Rows from block 5 of a small segmentation model, named by matrix and row number. Rows with one number within an expert belong to one neuron, the router's apart. Each number is 500 + 40 x the weight over its row's rms, rounded and kept within 0 to 999. All counts start at 0. Numbers have three digits each.
After each expert's rows are labels from the 100 images, of 14976, where the router gives the expert most weight on average: "top examples" is what is common among them. Only what is clearly more common there than usual is listed. The data: pictures of board games with random positions, seen at a slant.
# router: router (model.blocks.5.mlp.router.weight, 32x160), inputs 0-79
# gate: expert gate (model.blocks.5.mlp.gate, 32x32x160), inputs 0-79
# up: expert up (model.blocks.5.mlp.up, 32x32x160), inputs 0-79
# down: expert down (model.blocks.5.mlp.down, 32x160x32, transposed), outputs 0-79

# expert 24
router.24:501396487535555500508477553552524435499484480476500441531480421583467481542415533536492458511424458518488525426511516487488523546506486472513457478516484480466486464478543524432534477507476550492522532521471553517468433423505465530555538529
gate.0:559515490507428519486431461494512461539558547487484489518517482473481475516493454451502529522503500571492499547563553471448483390537495509549505494535521515551494519490464552429464480456487536447472499495585558457505504523505596434520532475
up.0:427446517477547451478530529516538540455492461469501489481586513493534497546469549481527476453490471452522503426419455529560452516578527505493492489479530473449510462522522405535513504516552507493523509479419469563440498410483397505584428506
down.0:488571546487535521440428480559518467530573485589481507461510532521510543469493476534577541507431472494532573522488546443541541457452515573503509521508479499589511456565468458550438478458483494438568522506537463454534497530465511427505472478
gate.1:509429473438451481449538512514539521446430476493495576479543487466508452607460503434509482448485450457498534514506522481457477539557517478488476508491547451440472547431503522498522456539576517569505522452469528533458403447501489481505473486
up.1:514447508402447494461552506487522534455422470480476594483580498491516456561428474424514486422501474459490521504489510498481430520570511520516498488480581476474467538472508508506532464522574537546469546470447490540469402450483468462513483519
down.1:474504521517474497486532529462556501435512446482458489534484520485506495514459528477413445496576488453449426481478433553548490557527465433520514486490558533446518507524475471474584498587488529546513510496464492507517506451512501602450500468
top examples: nearly empty; draughts

# expert 16
router.16:530430548525572533517507504496514437444532452492480493587447460494476538538456508581516527471500536536496506401584500461424508500453455474526485451510559519451444472486531507512535514478489516439513532557553544506583407522457478504513521515
gate.0:519523552540529505484508511462519480459537461500480571485494530409477573506497522506441541464508497494494482561536485498523481537542483458550548452534441493442499499511513533466490448548448509432513495511567498493521461549439527475494547496
up.0:539476536546530586539537537503520501418525451498428470517532489508451480502464568490506528520524463522485536469584473527468593482542463483529523460556520542496509496460548574489463499544458520412529526521527521472534483567495475481533579519
down.0:394526458569541454439507547548446473481516466506436506488546430500513507510455497487497491489514443482436519447470544534523468483496545486487500516476439551496470487426475432466559565557469493479482495480489469456512620508485493539545514532
gate.1:445493492388498476535489528510391559528529497471526604555468553455530472513565471521504487484547541436590495491483550528519474450477516524421507539416489499452538501517502486454504465479510539531422509464485468518479531479510513473467476499
up.1:491474430555494472449530460527462536460554427507474434470527521491492495588396514561544551493541501515512511496527489416520501552587504478493478515469407469493493470512543509527571504432472487486450575506474479526504506466510533460480506516
down.1:527542491564528466498496499455506441455544516535421463504459592538546547480492544448527482567499520453550502469480437528529473529499503466557570529535403494565468537514527520479538476501480518505523541553447390531507500501514526505484411528
top examples: nearly empty

# expert 23
router.23:472521478405503409470492455512458564500480585546527473479569583519555506491574429451522531478482526527488485539485500551471502529515475545464531521516478470491506505564501474576489539496483425566518469452459497518540490484480544423469394439
gate.0:399394539449559457486497474585512517512441421424498464457512464526498524511476521591501513480458454541523533463433483503463479517461497496447464457497508508443520477469525426544530519500540490608504555546498497575481492496575437535540442520
up.0:578566391528454537467543503476481499498497565580507473530500542445460505511530517443531507521539561439490473519587567513529553444496504507500515528519480508526499473471484527472490503471506537444497462449532566395578505538443533521465517428
down.0:448506525501544525463501451514464541555457464595483529542553507391441489492465486502499531485520482507468602502508494468450480506480497491514495507584491467504466426448444494462590427478558528541555530522496540523499475493543479539514530478
gate.1:485453493533480475469446489413530469438503492459485474488506517502486486548536463523483527469492540502468517458528409515466549531525466473457471504470435539458461485492531541498353469570515451489470496530498536546558512511547472553438482528
up.1:485468508521496468447412477426475513440536493456457435459511528513461526522514466524512509448465522519450511484505423522426523556550421445441466523466459510490491510484518526522396466548489438461489521539475543544545507470557504526452457553
down.1:515505510526486463526463470489427516475521540481516488464479578603522493546476502500478486485432582479564454631475481528508556532555545507468548528434490459537577518604505498474543463538478475530597514465480503519505524475502533467454453465
top examples: discs in an upright rack

# expert 3
router.3:488574541483518507485484461510469497470520563505550528500527584463526540468487430383519509533542508470472453561513475561465460477548494559514566578482508487541478518636474455543559545487477452503548482461521470405464484503466509424497461429
gate.0:479529465473568460481461504506466552489508513518516520471570523526486514531432491456477411543516465501504477617500494581533462544540515510432514575531467434513447533527506531520550505449474504471519522496481570531429532452577522499577463454
up.0:484458525502443522527561508494533495521461466526496500534438460485535492482572521546520593462492540510508519365473498426475537449443496490549485424482527581462530465475499460458448532537533505557480466485508437474569484560452497514458499545
down.0:559504458477509531542497505479524496403467515501591554539453569465478523533534448509481522549521513461492466546531541421485589505452469544451457533464430497459442483554470498538440526449488542497487505493480499526512445555456511467499504469
gate.1:531530542517433530548461408508514446498561551495523522471444457462522534504547534507495525446489492440500431510485464451466476472537461456542539544451563489518547511572552525472476449494442463471509473498495396513481446509475443522491473572
up.1:485516535541486534445473459495422458456487480540567476504507514545578535496562451504500538470534462494543491448464460482476502490528473473470555603478528579514544521532508493509511458549455419484514486505524468479567550551501496518428503544
down.1:456474447507490430468531544516535531572502456527470521497516445488481493521471573518502509426466484521521524530489557459542631492489490473511479413526505470446507409412499524490397480444497534563437552553517545560487478474559478540488483471
top examples: discs in an upright rack; nearly full

# expert 6
router.6:509455538505551535505497575480522489451508477465454438553444426490480496508432567532468423472479475487462532422534507499479506535506467460532463492452490517508446506440538539448545514520461520467506508543519513564468479549473423545575568554
gate.0:501516519513447477504510461500466405460525577438492555493485514513554533516479524440469488451577492471505529548504545474544449562498517485554496499515504449570456460556522417522446473520412506511561528538458387518463535490451480496490562530
up.0:561535489545544521490515506411539444509582583463470471583487474479461451533508564514445496480483603503522518497523507519493489498467496487562561454480499498480535553460496525520460452490451479479480517572494454485439482543514505565484577483
down.0:516509473529446514518490486446467469532550475546556508491455551542553524490597437488528531502535445504537515419576563492527474527524497444490576489503543473521512546480624493537498583468525497482474477447496451456504474448480543500465456484
gate.1:509474459477442534515518473498521490553510498535550562502590500506501488473478484488522535418526565487512519548471447481453505523547457520493494480466464468516498494476417465455518464432479524490537470512490485521445526481465406457504441495
up.1:536484436518540493439470560541534490453514493421516544545513542469516483482509531437512463514512564525517468539496509465471499528448469518592483448448506543506494508507524542571538574511496525470535446507530545534524463598378502539518486478
down.1:455570562579504574607518484562459493484482462508484521435458540495532465448516476535509567466515526531566543472452490472474484514507495494542559480545485455514490459549463418498418524474510514559469541552436524482471503524498521479492483519
top examples: stones on a line grid

# expert 30
router.30:498469516518522526584484552504490460471468445453476448586493452562479501458461588520464489471478499536483498419520496509441560515503452451481463519492501522494469545470500524478514493495430545468503500515498520584488453492454462518571563524
gate.0:468505494546502542502448470540518430438533499563594569527457422492437513509532526503488476501447402477499433541474528499530568460569532464495517496483554509551517435473513476531446524540480481472476565541543519506510488449525488477545487422
up.0:493480569481467546536551396468444522557504473575528488496439470475468487483490484545521542487472487503539517527543519432514492518449507510477501534449408462484462456545495521520469472475461531523487488513580475588526518473429448524550467416
down.0:514477541463502545558460471459498578487551498422507473413525476435471506430504503519412521471516507462528456596456450494391500449513466522510423470456516562593548503463487525505471499420546538555507441422496593560495479451475494535534520562
gate.1:471443461481517461500539496405517518450463442523446474517553472521555516477454520514504496521489495507511437455465445531527489551501470451480464478481415537421440563487457466451543427536531457511512532522431426561436470450484488509574457538
up.1:539555525498498560517478521575511468527531549465564505506457517455441464526546469485459505467524503516453554580548567494472507434493517554503555530509575501542535448513508550555464563464508570494470467490561602443534560540518475509435545453
down.1:544504469468465520531507554475499477485473507576495510539458572509502484443520491543487539481558495525492496528529547505410496484518548529557456611551420498449421556493515546458467527504538515518420489419528473489526496501497553500451570506
top examples: discs in an upright rack

# expert 28
router.28:472443446467542541551443538529527506496492456459446460506493384570459470512454576528526486477467484495475452487504541503491515546448477454481428452486543510479437526459531496454496459496494521494498556520485570552480503535533434559551538529
gate.0:445470509505545449493550510515513533517522467500502532484518515544523474513465505484529463538506501469563537428424462466580477557498533482434506502483491436527514467498500399457530473510528499541528561490451462568489433472525452516521467541
up.0:452480533577543431490526503496528537488519463471501525472496525583542491507478529493537445512494462438548509396426481476597487512494501462475503515494477484515527471482479429469539474496527485547549494493449432569486455476539456532501444526
down.0:532501572532465537552451440517488492588552547446448543533398539496495483462435518515516529483440519547492480529533514469513527527517455486555480494447504497495500504485550580491554492470474509415481519487519393486532471542480507519490539546
gate.1:451494535456493558512505490475472539418576446461516486524505433559480574468505528499429456610483533494516447470421489432454505582527490480530517462594515511519458536467543507496443544499561466481532446509495394499510456408487510529553525537
up.1:514533484506444510473545431466516524506478542533514487530478527506495548419506531518547583516498541507463507456571546560495450402496512542520501521552453503543445534500522504479480501454503435466517497485568461352520530556475521495484526496
down.1:549469484524505475487531499478447538461437392539506501548572444526531523493487395523567454487499521529557507419516473470547450553497512536490461479496483495502478548452523472474477513566494450506529493501497488507482549543498498454469427547
top examples: nearly empty; draughts

# expert 9
router.9:452566486524492482450531440539510511540497497585535497471476494524544528534533556426498525534466510507597533528444523484478466402488499527547501449502516528548501476507469450524402503481540513519509483448534525431567502500541568462447489456
gate.0:509485531447507518462507504507498512514471459447518479471587507542459484495517495520441590413480458477480590461550519477492491500425488499494514477559532483547477505479436533508486446495584512521406493501519485480523575456468529504400533431
up.0:547448471503506484543508475467552510487460537507547532558492509429552465555545464485554435573516538470457414465475492482513541547500517535488523515453436519417579475527533525477554534468455469535492489508470487542450424513515438505558465518
down.0:498445495483469469565426449532465480501498543452478548564436456534558425526515429452470476485489501526530501497465535520565524436442518438480496547456372446477420480446477476507503504447517500538476490481534484520480554528462510497522519529
gate.1:479483526380499462562422471497452525584511549520469489510480462550487426512509494451466454456483459517541497574466500477482473493502520513541488538511510439552520431535467445519501508430593513521564499479461523461457509430502533445500427521
up.1:537509545550526549526471493489529467558466481581494506483479441491478473533513518510445517457552500460470515467576593516522490388461506495508544471491533486526427541495436552539455470549508523494415484405540527433552520513466494480501518500
down.1:519554523488480547496490546435474468515523498478543481464537547563429547453528468563436519494559518530451483473540506542487479532578509560457505484548506487537566597505505534501519517537494464512455428493567544477514494499490487483444527471
top examples: nearly full; first side has more; stones on a line grid